{"n_mels": 80, "hop_length": 160, "spec_augment": false, "merge_dims": true, "warmup_steps": 780, "adamw_weight_decay_other_params": 0.01}
Rows from block 9 of a small multi-label audio tagger, named by matrix and row number. Each number is 128 + 24 x the weight over its row's rms, rounded and kept within 0 to 255. All counts start at 0. Numbers have three digits each.
After each channel's rows are labels from the 100 clips, of 14976, where the channel reaches its highest value: "top examples" is what is common among them. Only what is clearly more common there than usual is listed. The data: synthesised sound scenes: up to three everyday sounds over a background. In brackets: how many of the 100.
# c30: last pointwise conv (model.blocks.9.c3.0.weight, 192x192x1), inputs 0-191

c30.100:132126164143133139178112099121252169167149129138119144105168113139110145124134138125125084125109089184162143139128104151156169115148160105116170095113132104116138128157117144100132126116131113115118122138162141136103137104142124104120116097148093129126163120129137110113109187137079119145150109148153143132101127178132118127130130110166140138158143154094110131117172156191105145171130120138128135148123098164142102122135126106110135127113136162141122114153119146164128123100174121141119089132119139123128147122169105119154099108146106150144146178096104148140111126149150131148
top examples: white noise (89); number of sounds: 3 (63)

c30.2:101116116181124170142133126101146255133129163150147108079104111141142120138146158133156082130110117191113092106117112172111148131104168154098123124142115125092130121102105144133127145068116133133130124155108138128097118074118123095103135117129101119131157115112153110115119156126129137114121131188158127135109134162141176135101128104143173132147134120133105163128162137133113144159158132133123157130118078119112122135123108107130122140130159145142131105130095120135127140134128153123104087129122113132116131139160121103175117114129126165151099160113142115120165157165111149158
top examples: reverberation (71); number of sounds: 3 (71); text has "reverberant" (71); text has "room" (71)

c30.95:123157134139197132141113137120127105184158124103123116108170142107117113146105149136132130070180101137110110128163141136165122152128124117121155158107135166128113090119101126191121127089136132206129165174082122124146114163127103115097152144103144106131119120169124144146096129125146136148123115111090135163142106141126128099129148097096111184105126114132145115161132089118105143137102119131107175163098141135108125146102150133088166107146138134132125106130163189124099105128102147116092127122106108095128073093112129124141112124126096120118153120090100116114102111146116134153
top examples: bird chirping (74); number of sounds: 3 (64); first sound: bird chirping (30)

c30.76:092104152114127119115155126169208093177127157143141102120085111121141090079098126167135120158097143107191128151077119149121100180161179114189122105135131129101100107093140157154102145129186129118131105115098083117142116132114118114135152145153131136150170108162091134119142120133138127123128130158124125117141120160180099117099092105153142124147141121090096126095159152134142119141137153135117136152144116134096133156129114115141150118108141180170161120142109163127112143106137163143144101132110119125118136141149091138135127124159099101142098167149129139117109114137122137131
top examples: white noise (93); clock ticking (25)

c30.119:157166097120142149134105107126135108142162137153156154153180109152131143158136156109102162128115122115157132108124105120145140115110100118150084121155146113138120127128149153126097167151112101148117136122137150130166087098137110127130121158164128094124088182130132174091129088118121122188113126121098125135134152126115088128184105139160090099123134106093147121172126147130134116108095147179117172139150112113098121130120155150162103097140141108126156140100128164097109114125169093185113098105121138189146101101085104106102113139098110115130128136094091119086135102123123127105
top examples: explosion (79); number of sounds: 3 (74); rumble (27)

c30.65:131111127186085143092107098132096185114166126157144133139095107111126145099124136153127177123121095158102146152106149169131157118143158173139141120193126120123117106108135134109136158156180164121124139109109117149104113082115119112140146136119113099124108119119139128132164118115136129136137121102125123103134082126130130118129113139146170137096126171141098081105108133164159093093166102125146109134160165102103136125179102137126112132117111103149107152181132115134100136135120105129152119122158132148162186145159144135145096110138117131105166145094150189185123129115122152150
top examples: pink noise (91)

c30.167:124116122171122153139131100104103196115127134169138098103126126148143103110122149115112101096080091159106136097104124124171122149100087128095143123109179130115130125112141141114132099119124135117140106170201177125103109108111145124099123163106135132105093143088151130155096152176132123105116137141138131155133116094118115093125110134163136094176168154102108148126134150128089173156118113132147177137135102122153110109086117109196119106130102115150164121099120159128152134128149147139115123123105161124104125104117149112102134099159136115152116155128124095137104116102187107150
top examples: waves (97); number of sounds: 3 (67)

c30.3:090101162116127127104170105126111108122144111166125113164105147107147128131110120151127093113100109175057120131159117154155176090124153151115134131088131101119118120105125147126151102107120123109115151172132136103132155143117126111130097156104109146135155102137149130123080166136148145115135145192142151119174129130119232216098118122152124134097106095098108121120103145131145117116162149145111143138141092099142104144116125133127117153122135156157122141137101151125121123131147170135120112131135114108108139148093120106096121109130111179121132108178112129111168153124108126108
top examples: crickets (75); number of sounds: 3 (71); text has "noise" (31)

c30.132:092119162075116153114129149129178080150078141113124113160145156146137118147117111133127108118092125137137113117105107105120152126168111109103142119105125110113123147102146116118126138094107102107165141157104128127187163120084114114109117146132140133139112114136143105121102122152141148143125105161160152157160159153207132114118091137154151152121143136157099103142157143173174129110145109107106174156107115127127152115122102131102107099136122174124103113164137164085123129092156159105111166152147102125148144108141108149104098119162121093135188167116111127123118134162163161159
top examples: door slam (69); white noise (38)

c30.56:107095121106148149129137122159131129163129173132113148135115079148103148103080140177111153144150124110111115143149138110103144170132147151130112162112114191132131104158130148165145103110111105145076122161124121140107095152123129131114116140121126102104136122104101107122161089129144083116184095105101118132166128114140111122116194102110102116102111121122148148141150118153136100134091121152162123116112171141158127120121142116104157130185127121125128144152167129156123078174105173133118084136135124097175107148107136119186165133124117102133114085119154123094125119160138111170
top examples: bird chirping (86); number of sounds: 3 (68); muffled (low-pass) (33); first sound: bird chirping (33)

c30.62:173134139140166130137123111135152153116166121126130162127136091125105139121171126136092126104124121129112125177127169100140137126119125127138136106111127124165129133154126089153096118133112130135143131157120119138117105152140116130113143131121138134150163118126161157146120191131115121118120092098102131126123110108124167080117152123157135095080125141077163135098124116134114107115107107107125101169106106121143160110111157113115154140118092118173109162142117109202094126129132114096108097078142150117095170148140145121182092124173207162150109161108163172125117148126156177140
top examples: number of sounds: 3 (84); applause (51); speech (43)

c30.32:118135122135087142164111133093130159133132092146120093100162121106116174139180114150121130104173118167153155126155140096176154099149158089126136107131108130149125125127125082092139148122104069144114165159108128107128152101146103102099117133122093100126122084131134143128140146139119139158134132102125107121108126167165101132101146102102144164111111198138149124128132093105139122109139106142123148167125213130121149097189164125112106118131115088117111150110136114148124098159141121135121143122131173098154141152092134157108170132161116156126111094103121118087139135122124113146
top examples: pink noise (85)

c30.187:106132116154117156118142178177156134113116122098089128141155112146224109167140187141120128121129147103126108115094079185085129167108132139172127125112146143118078135141116113102151157110139123157106129125133094114120127124138132132104136181127109134126099137143130134135117121140152149087112071133114130143119138163160142117173149097165138146100122156126142146145163157097155176138144102159152178170123158133132136134115184129130110131144155122128127146127133125121104113146123174111134111100103140110129148106122105093182120105172144135178133123132121119119133138125142139107
top examples: thin (high-pass) (79); explosion (27)

c30.37:115115128094103119139113147162130123107137128127133117128121101101105123134131089142120162122130094150135182144121143083118231229125132147147110151151122132145108117100161187114115144172162140135121112152152150107101123102109128146098148097133098129145146119127132116114152153093131117171115099117121108080150159144098137135170135098144127088128108125112113159105108125101128127105110132097115110110134107112184100113135134168171119156159124117095106132111126096131154123165160140134137076120117144155105117130109123147114169147131128150135114115124124134108088123127174137108
top examples: rumble (95)

c30.8:114117142125085138175104151158117104108140121108109131168144138112109132150177105139125138133138144127105108124143159127117181148108120146106120136093077156120110179103143115157100135108126113125138163162123145072091115100171124129127095126154129132145147125147108114077109120114123107143102151123139129158141113130100126110099190059140136139093154159092161092106135121150112094133108102097123146149119126158119095093122146140153089123127100087118092140125128177160115086145158127144128085128137116107154138138085121124114106113166152130172150094104096127112106160134110171152
top examples: bird chirping (91); number of sounds: 3 (67); first sound: bird chirping (37)

c30.45:160109147152188127128124095177123128146124148124104179097115152150136128127129156107125114132115154154158196121125132120146109089123157164173185122144122105131120148091110094207127115159134129124099119102132094133141138141131121122148118135132149154127172115104125135185125119128156095139149122164140111103100126109112110156138089192122095084137117130187122113111101108140132154119126100127109106111111107149107145102119112123089115161143135108102123119127111098129120139138131149113114130140134097136119093134126178136185160122142085120147101125132111108156118087177152106160
top examples: beeping (92); number of sounds: 3 (66); first sound: beeping (33)

c30.36:123158091170120180104176197202108165097150141141068171121135155167112117125156161136118163128100134106112110113090120094078128134107137145143152107119118147134146128145134134121169159083138152144105141126125124145120133142128155132134140102158165109104153151131123163128138110119145121091151131167122120129141101138126125127126153160175126104145167077133134157150152122115134128136130139149104137141108142113102116176117128088098102118159174095125136138125143124128096121139105137150121114144108098142135088152118156108201167107121106120150121104110098125154110098139122154122
top examples: number of sounds: 1 (64); background: none (54)

c30.104:122152135153102209137135187133128166126144139115088125099141167174088114150156136126090137154134166104125129133107095053126131135093085126124114106162143113167104103117148119125154118127113115102125111127176153115104116116140135108140124155098174119144101145110116151165168109112167123143129118122145147113148145113130122144100126098157103122116123140138127122105098149134139123127110148142102123146124151172127149096105162132172113132096122112122142170113099134179125128156198132182140106141131142118136114167075154123077158090158113128139130127157120126140113124140153118115
top examples: number of sounds: 1 (65); background: none (60)

c30.70:097127139128110149151093107108140182130132122133139096118137109151083157098100164122117158111163124172150143093160137087122173113125189117109140121169120122135136144115112150159112114162105099155099121107136145134156106129137133120120141121144102139139110124127129131095111130114129122187099156103116139085138108063115094165171088149145122109143094170124158094113090121157127125141126131095181115112154147130106158115157115136138146104088153115156114101124114112145129139099135088122094108111115120120093112113122136088114098120145140117091122153128139200140173108101100153095
top examples: pink noise (83); clock ticking (26)

c30.74:118095107123109106125108129159062137090150113148129099152117116119124152115142161146098177135172128125135158113136171138125112136197183135116144091130113119131148156110133115119119115172092148113127114124146133124088124097110131153123121127159134191136133116144121140119126144120105080142138139121117126130118126126151147140128112145128152098124127161138172133125117172156102143071154100087162094145118135133116150138197118130120149140101117106130108139097112096146100107145103096130131131102134072080163102152103166142119163144182143108082129111161164154111109113088124134147
top examples: pink noise (100)

c30.57:104088174137113115143109133144105150166097164138164164152124090164108170173117171123173126166125114096143116113108128137155122123159145129149112093078145126119171158156201157115103120113114134090146129122169101134113157110099125192120150129121123096117112098125120107125115127113116112157136114150134134103144101074142125103150161137106120139119130149158134133116127137182154104122121107104123116125114119130149122101120118130113099147134128098124136162135140111132109140137132144093084163119116107157113133147183203112188142145123113116139108093124111108112106103167111107103
top examples: number of sounds: 3 (61); clipping (46); text has "clipped" (46); beeping (45)

c30.17:082112134122110081156108135181141122128136140109137145186170102092111203153143137136138094138096135123096110109089102129122164128114118171132108178106129140114132090142120122138150130173126161141148152138107093138100143131125122116132105124110126164127141141131118067090136109126141149107121096094162093131119184146160094106135143102150128109140113085103126155148130116120140097153102117123105149104134095139152146132152143139126112112141175115159133141131100089137132133165139136132143104124163098098139115086128161093131137117142162159145121109115116127184136114156192128167
top examples: laser zap (33); whistle (29); bird chirping (25)

c30.71:144155178131106143148124147095173167132133107128114129116111096151125133124123093125134115103125105106125125154136138130113130144152203117147129097158120148128111122160128135141135141107136142139113108142108121154134073104128124130154153125134114131130172102101135115139124115126105140109139142132172152123090097135157129148108148104110199139167127138107125134090141122133104129144180135134163122126136135101129161142166080117122107116078144161107097130127084136104190108107107123104116188127092130141122163138141210124171115129139162132206137160116105090126142142164129128125
top examples: white noise (68); pink noise (25)

c30.137:182079114135164111169100131180122135155147111123133142147148115151122121170147123142136107088106107133166092124127122131148122085119130130103146087128122102132113177073118133163140146151124099093133118137155138148132155118125119129159145113125134171141134139124162108149157127103162155188134132132119118106139106097129118105144104188178113120149133143135120123117120137099117152113111108146145103152126144120105106138125094104103126154100138107090162110103056117116128109162069112106103091130109164116118094092132145118118190126100103138141112144152160121157098082098135146136
top examples: beeping (82); first sound: beeping (28)

c30.177:130117134115120166120126191125120139146071081107105150155124142152108098142130126106125117115126095192137128134092152083114103136122161136099161152094127119085116142133138097160130123128124133116104118119095103103118147145146121160169164113180093128121116115117099110133135112185111127146141150122133111104152148129139103133138077156149112109156107108159120126154096078122161140127109161159084098104177107148110133127136132145134107121139165113162098121100126111122129141116178085167121124092095109114100096141170124118143154155112101133148119133135122121116158078116070162118
top examples: beeping (67)

c30.186:121118142124131114119139106105108127140128151096157139114126182116090152117138128127140136098116083139131136127154162127135141124160165089079125150149091163115103097123111158159116163120198162164121122159089118140133095157137128122142143145163139130141133156100108119112148071134134158112086150129093105156133141105136151212091125105122114101114137121107144109181112144100135176171099133106118144126139155112113101143121139133144129163107118127116113111114110197138090136131092190125144112131136078120162098115125135108145138146100115150144148112143126120106149162127083137124
top examples: chatter (91); number of sounds: 3 (64); reverberation (60); text has "reverberant" (60)

c30.26:141108112133155136131129090114152130154115130128129129129141172136118150173202148116111128113154098162173114133142130138117112143155073100105140125164129094158104120123086146147139174101196172170132115111130099124169119161115134116118116116085162135118133161120165128132166141105162152173135092112119159113107110154083123180114119142096118107119101131144130139126114124148108156141146099133145139112094132102163105105121127095111150175142135172095094094155120114174147153117115110124139117097135114146131129115126139122105121111112148149147141189127111155122152167126123141179
top examples: chatter (76); number of sounds: 3 (63)

c30.171:116124134129169125126153137107131160113168104158125107141105162109108115166166130155115164073150105122081135187104108139133130116111125122133098143193150101131160101128129143128120125170154140154126171104134113108142120139126131117104144152106133126072147128146178101123113191135116118105131114105154112106109128156119138121122132115138158111082125122127156147091120123136090178116113093116121180106110135096125132150159125150151107160121101109095131161086132160173127113137128160143120137104124142111086159116109120143162135162150100182193154101109108105119129103132136134160
top examples: waves (40); fire crackling (36)

c30.176:132087090106156132135088120105135116125142122110171173160160172105156163124130151111160135131124108117148164127120166186123131138134128084164150092134127122124131192159151159140133142130126130113103140143142141084138100118145140197132141104157124137117106126125145117128129119095099116163111108134084123172135102104148096136138152122134109145112118175065119141132148092132162126113085141127147119135113142123147106166096167109118119136194160112120146144143170146152124178139118131101105121097084133134111087154090132092111126156120137135121146162108100157102139140145115133100
top examples: rumble (51); glass breaking (35); clipping (33); text has "clipped" (33)

c30.165:137119098159105150141126118080122105091118117123150113127185150114218108102175161089123106118187172114107158097110098186147111137148084116150143143117111112161159108118143126095111118165133092123122131159133117179087125134143111156096084119114207109132104125161109143110171080076135108113125126075126138189137139110169142113132125131122122145148153114112127168115133113107152132113142128134162110137143135111152147135140136117116135132125124152151124110132145119120138085143128147105138137120106121133118116104124126123122125101126150178108105141138122110125114156141148126098
top examples: thin (high-pass) (69); typing (36); text has "car" (28)

c30.98:166177162120115134138175150132114122120110156125112093152133155150137128117129079121137106119115104136133102131121141130138126117140100089142096127103113141119136088118135109108105129122168153095142127122146167177089096103136127140134126087147132102117148142168148148107148117142113099099141122101092104115140072146090139112125143137147120172150161081106103091142146125171131148158145098155106166143093146144098128115152156107146098124156116105148132138146178212127135078155166122151115106118110115113167125117173116124142091105112153097127144103093122130135094154146139103171
top examples: bird chirping (95); number of sounds: 3 (62); first sound: bird chirping (36)

c30.30:134096099129125132094138118125080103120173100105114114139136129092157103101095121147104081101159111192091113154115143109101125122127164209111165112140152111125114079117144129119124113162124127149131149160162137133111127153081106084103156142149184130079125092168094101133105157172107121114094153132116099137119137145134105108109136089146128156176128159134116144143099137093149161147134126105146142098121143133138143113167120136144138115127110141143109115120103133145135126137150090113081151096103108101086099123126135154102105168163120123128138135092133130124103121114175139125
top examples: mains hum (44); waves (31)

c30.41:134146133110145159115116113137137114135103142119104167152131139076135135131107141173123158106124115116147124125124117123128138136083114110110112106103138104157135054135135130139156111112090109115119112143116125118160151109156087135099107122126156124158143116145127094148148105119140157194101114122120167140100139135146121135120122098195152126107123124134122097144108179098163145117156144121101172118085135132165168129077125098117129095089128172140149125160128161178116107090111097142086150079120184116146141142125146113125149140168096122112165092112130123111139114120182117173
top examples: door slam (43); laser zap (37)

c30.9:128115088126119153137143185134077146150106137151116109143132165126139133101136117095106148139146134147152132128121128118123091119156135082098147107148094111091125130095122121113144168123162139074099155089124098139145127118123133113148152109092146106084140126158090114110147094113128146110105112091151149091149090125118092195100104105129148177176090117123155106115118103130166138129181135108143113115152124120129158154140092090114134142123119138139127070160118103115136156085131100129103159169107111099120116149172118106097094135117148128127129136145137156124181144120113095091
top examples: clock ticking (68); pink noise (33)

c30.35:103091112107144103154140141115148115136138142126153125093114139134118134123129126146173157141163125120098126139135101120101141145079133122196138175120165155128091104069114122162136108120134123116106109119105113094094125094130179126126156136130109162114141109144100115109136120120156122082136155127128119106109147112120102110126180108146132148138148171127152144145179110144148129136101096145147125124118129209114114168142148095130150107141100129102120149138136110140156101146116187118092084096145124114111170198116109125134097082161104140142091127139115076157119121138128128157
top examples: number of sounds: 3 (72); barking (59)

c30.103:123119121141120128168145115157119148103124105158125115165117132107126106130125122118118175163094129126120144126105125124133126134124114192127125125131137192124080119101110088130138141119112142170136158135112119133120136123112152121123139167127161114172145143144145085108108116150139129120127096097143128153118118148171099116131145113114160120088113112123148093103177095142147113105125076134118134102116148103082100162128130110103079054108126143101127115166125156116121112135101214128152157181120117104147150116135118147170105096134130157181121105112156127168087111146166127158
top examples: reverberation (74); stream (59); mains hum (30)

c30.49:136076091131153135115124109158131144150136137136127208145112118103130134123090149146120119118131109128147111144137150130130122121094151157121125131154150126100201140159105180142131127124134150151136123132130151150129111131117174130112145115102139140104131130105133126151150117162127150084165080119098112139100112124113139132093099155127096126124177109095122131108144160094080151146120114133126123118129100066162106127110107093131148099110123142134160160134139123134110116108132103152096187089137181191143144132132158094141146150143091108100097138082156103085095121127120099174
top examples: number of sounds: 3 (85); water drop (81)

c30.61:162121114168147168137105187154119152154134099096069174119141134140154107151101185085097136096087205111122112154110161103111100156102099111079153113116107096141147144143146122111144140129149122099117177105117120112142109120171143150160141095157135183098109146102121119168111094116126101125117132158131166168149106096135108126102137125147128151121134113109138142107124143121125114118138143115150136108143111129150121147117147135128137131113164158113129092147095138117171150125089136133123114183100135108122138156091169137107125113105101127110142125107158094118161128152136094151
top examples: thunder (27)

c30.68:117143112165137136154074150169126143136085102110092148112126140128144166165149127089120116093104136185157122117121135104102144087097116118133137132116124108147101164117133109163133127092133136104096151141133101129107192125139146153172148119137119149131176125110087112162138112124145154137108092100151090140128100128120127137158143096116130106097100151150175104098125075114105160086149151159148083116136123158128125134113175167154141109098090110097118138128077102115118154124115130121088131123101136088145121125156094125121129110164150136176094110149155093148104128117134141152
top examples: beeping (82); number of sounds: 3 (63); first sound: beeping (30)

c30.48:123130116137193153147125145123149154117151139183164114113118130114127124166150137126139144133138164110144106099125113150128170085138143145170094118111085105127140151133117119118105096089076091130143148156119146092164103194125127134117144127156125140100139107102171130137097192162120115087152194138131133119140126099140178116144129132142153095095118119135134123145094141118125125154143112109098104114106138136143128120159145105102122123124144161144124160106124152144115108135123087147092147089142134120104154115115141073097151174104140184069152113126138132122159137150091129138
top examples: reverberation (76); text has "reverberant" (76); text has "room" (76); number of sounds: 3 (75)

c30.64:146144100124170129143113125125128123107103134134129150102126115131103083130126136137100163131126170122141185132147124148116139180098086120135144121110133143143118124164150176112157110119129141170123111129134125112179131149076122179138132168119130104133099114101123124125147133157132139156118112088082105140145100065106098167172129139099083103138105113131132158141092118118133133169070121157103113119146097117128112143071172162112108136125150120106087140106134112143157163124103109116126160120156123206117147099113121114108083172125111113111111116109122113115150104102093118132
top examples: rumble (97); number of sounds: 3 (60)

c30.53:096092127110111137146127155109177135130145123174120109125115098123133124121130114139118150111128147135137159120099114140157096144167084123181123122123114077129147126118118112100121161139154145106132145147128095131160136196121153106138119130080155138095099101159181137143120190095129119114118131161107134132170122111154153130078116137132126105085137088121105116126125127125117115099121131137113113135167097104119144148125111124144103142128083150153144175139103167129103177121151140110079113151137108108183142137133109090098122135089103180092165139164151152129159105143088101150
top examples: number of sounds: 3 (73); clock ticking (60)

c30.34:120105168180148161150140131146135159128139102093124180119150110113159122115131106105123113113119076094127124135113191166125068117137136115111129104158139109185148133131103116123100121127144124130105091133084092180180094144114122122107137105144132129115137121152107187140142121139116110116097180130101162150112082138114150134099132197121153122126122122121103160124157110103146107121173120141175131104110095141119138153124106111108112138114109130129133086171127122091158111098114129111127112137071150137132151173125145171150113104113146127136136150118143096162139107116114106107
top examples: spray hiss (98); number of sounds: 3 (66); first sound: spray hiss (36)

c30.163:118160111123158122147123137149104132122129107131135143128146144122119110101116129112123130131122134111115146107133135103171106131111095109126138132127155165158124087097130138137111102181110169148171118140129138109093151142118110175101172158131135156211088153137118118131127139164081104145123092137161106144144132102144094081136098102139124125161132140126127133159109121132151153165090123123087089104104154119116149152164151134170112130094173136157155149131112171121091123196119106109121131132134152140103115095123146121093112158144143099080094093086146140119107148134172079150
top examples: laser zap (80); number of sounds: 3 (72); first sound: laser zap (26)

c30.42:162176112132126113077104127170137113098100139103152114166130111160117122144126146117138114139128159136123117142095111120155129123096105208145138109120179149161127116094130084151107111150142178133165150117151097165118152137119127108114159183138182118127140176165103105145104103146175094131094128163145094121083163107150112124125149102111125156151122123141147136161094111100174141128126163097078115093144145118105195139123137120143100114121101130137150130148113094115112172120121100104116160149128124143157115115136133121116125158135141135105113115125131164156129144128151107141
top examples: laser zap (73); number of sounds: 3 (72); mains hum (27); first sound: laser zap (25)

c30.185:121152109126147163136124134110149094105169134141115095124152159134044172155145155141096120108174137166170154135111097054139114105123135138105118171138118121124126118141119115124134123131122077159104161119115111149183117138128134113132107146117123108092114099133149144103138108125199125157148127121113154138119120129111151143163124164117102089109135118167126123144104124129111130145139123171152174099116114129190144096146144081109125155139186119090130124116129095121179100152109102128143122130143128099112145146154141139126123132123099089111106096142103150087153127120123090128
top examples: thunder (80); number of sounds: 3 (71); first sound: thunder (29)

c30.52:176119131132107166099122117128152172107121176108127118124127160120105135142145122095104145115137156133149103103113122110124149152092133160101144092127095105092137108130103127091098105152094078092149102152165161126102140101149133124119107121142182121113126156098155137126137110097154131141132127129132109135130114155139119098117092130160138143195160144110084148103149137128130115130124098111135133186083139119148168092100111117134147159146152158149109055110125095109136135109130113122197132144114156122103097094121120196143147111164147101109111161109153126123108157116144122126
top examples: typing (67); number of sounds: 3 (67)

c30.10:103097115168106189217153155121111139236118147143072115132111129162121098099139117105154147150154107110120163122215095117246119119112133125144134121093122100189117114113164135135122106135107159147186107116119125104138150117105117145116096092108145114160083124138117124107138124126130114170135121142112164129116128134133118129123140118119114147126121125147103118147144116129131120144133143132121141138103103125149124160128110135133117118132124105125122141108163100111116149113129143125116124117117120132105112144134115139142127134136123124133103107128085118140131138116106135104
top examples: number of sounds: 1 (83)

c30.88:136101148134136128106127122099104135104113155111151111163122189148111152107128112163185127184141148086147157182136126110120110159151140123116170124174124129134124143105090106154117101124135131130113132122160166111137112136116106139161105105101129149130141122135149139155129146122150107116136153157129205142128111124089123143117132128096136112168108118149122149150105108129096115116228112144177155122116116133143147097154179118115092088122157149131148091135142134121189136122133133136109137097077102091128144168117129095095139101115108115133097145121132112131149167141122122149
top examples: thunder (71); number of sounds: 3 (63); clipping (32); text has "clipped" (32)

c30.69:119117151167120172115129151130147135139186141115135109114132108188137154132117151159121121113164094094104130140114147149126116108190203079115117111168192133133131107117109121092090109163136101179125141146129132146158099122122126101100101173154135115117174170134138136106134150122109093164174127145159124142117119160107170113127114113145196134121105160115140135117081158166101094121171143126139099114153129130112148103186135145132120163117105126128093087161112109157109126116136113125118112107125135136131121102125140138137118148149134104139148146107126163137113134103116127136
top examples: pink noise (92)

c30.158:110108112107106115133136123154131080142135107083089126179201109135206125167117172121109140119145099124114135105130106181114137146187106187151105118145126130127122133123138131130072129140137152135124141116143100132093135151132104132126126178143155110111134114163144111104170105108070131132125095120113108158123113145154138121116110141131109172104144149132146088134120163119148176107090097162130124166134161132091146136110125113109128111162119137136132142115147180122122118122107191112123117154131119115166119096148094124164107115109126146124163131170131112117086123140134131110
top examples: mains hum (44); fire crackling (31)

c30.67:125158101138102162124137148099142176103146125122121120141157129089148149119139209156108153099161141111147102141115119158120124174097122125158113143174119138157093123142106107193112108103113186135161097100132122134110109137104119158091129147089142138159110116103129143172124133088132108116156122173102124143126127113102108109123107124169110125106147140131155157137139176105148150148126116125132142158100107128109151151113131115084130107125136151135155107088192144135143128084116142158153182123126090130109073132081110107135177147127131115116132098103110137119135113140114108100
top examples: laser zap (48); glass breaking (43)

c30.97:128157170135123120136124158098131109131113120124188100162165089130141146138144119156165118149148108156138114083113109124147143153115129166146109128116133150124092095096114123108130155102114080100123172161142130145090166099104099131108110117077159109124123125137109128122160136121133151168090072101143088135117120150158113079141129098135138165139095156148109106142148123169115117143105106159144165146119140157122194095096149120113120146144116139175130124088138130159143110114142089107138119122170166155142102102140142144145097124137147113126126140075146091124099134165136121173
top examples: clipping (41); text has "clipped" (41); bird chirping (39); door slam (30)

c30.110:126106184161142098117132133137110116091106115096181130171109144108129144151153107163177103120117080090141118143104126132119148119156148224139137138100131129178123137131093099168144109131092156180140094153132142112126169146135148105125119150143185147129124171118154153140113124101130152125113094142092135134161114106124142161115120134146144116113141142123108125118115099136198114087132116140140129140126156143140137150097154124103096113168141112103149118140139128169137158114119182165147111138094168088106124116114129125109153103117137111167142118141103141149140113109157125106
top examples: clipping (52); text has "clipped" (52); glass breaking (37); mains hum (27)

c30.181:111128119123149127135162122136132128114126126197114108144127098150118145104094150112115125157095148117190148138118082111121114127153104134135121126103093150107130148155137144113112105128094133125126080127109088122141157147127108130117103147112118134147085139152101133121137109129109114113103084131102142152146149131172117152096110160108134132099096125112105154091158148141168094124125133179127148160126111087113123119136129155106133109208147102103098147133161129104121152149098226122165160192135105097182145123116115156113143105135108130121086096123134119107120125147147128100
top examples: stream (97); reverberation (64); number of sounds: 3 (64); text has "reverberant" (64)

c30.178:110148100153123177127108124098139148112105122120135128119150179144115141092073154140142122102111135125130119143112175128137132117110128114127122161110159153070117099171107119107139149111171118176164134119137108107093123130120156170145110168118098151161106177151137146140156109165130178118119118102131119184133102133110095128128111128120108158155154120112098135129110130135119160155121114150134108126173176111145110080121174139128115120151188119133095149103119142115115138150104102143136162115162163168130144061142157107091125139104094114098093126115126140146109157105091122131
top examples: number of sounds: 3 (68); meowing (63); water drop (41); first sound: meowing (26)

c30.180:175167171121142140127121128111101123087128126141105141121132205136107138128137097088139129119129095149118182110132112115151142102113095105152147116112153107148108130179122105132132095126114121127161095120126091126164121117123133130115115119092122134124143102135141119165112133123112128153095131162099217124105102151108108153117168096106101166122100164114116106101112126099152120104181163104121162156098126148138118115079107119111150117142128138110123106136173118132147154072103144106189165136125093137087136160161156141103126126127129108121104122130083116091138143104128132103
top examples: thunder (85); number of sounds: 3 (71); first sound: thunder (35)

c30.152:106145122126138117103147101147192110169097158099131123128109131135120117125161145158142132110072123138139097155111129114156134100121149110124147108124104132110107186091125073140142146109110110110143141136129122143139098154109134121140161155156094112093127106106140115123135160168136140111169133107158119117091151131153133083135150117118155132159119126170158146164178136119152167134157118156097124106132135159144097133153120098085125127123153170131126151155125133118095078172152206110097124148121135107108154116149099115153153117108129207161127141146141137104134114167118148105
top examples: white noise (97)

c30.143:132148095174122126163151141136127157109172129124126116138169112095113131141202116114151113099116137127116155094125228105143076121101137122102138090121121126146124124176148138110133121159139125120154120150120132185129102113098135116113130119107122141130130099130136159158158087090151124110124153148128153141130121133167119123106125140119121097114120114157117109095110140088113077139125128098115113136127144116136125092138094101087104136114146122163151083173144123122100099153137122099184128122157106134095107128132136131128168119125138164106164117148122134214100104111142115123
top examples: spray hiss (91); number of sounds: 3 (70); first sound: spray hiss (34)

c30.184:101137111138148145140056133120119159137112123125134137149126131131129163130156138113114129153151082121170113091120144100130135108179132135101132122153092167155077114118118070125116169100196154124124112155091135141126078171113124137105159093154124118174125151075167119114152171182105110125120133082114112115139130117140160131119127126129155126162109131165113142160116117134135151151116105114109086104115142156113099076150142097127126144106131127126093152125125122165136156121141098117160130113160123170145162148133159128110109163118130184098144122090120139118118092114124112149
top examples: chatter (73); number of sounds: 3 (63)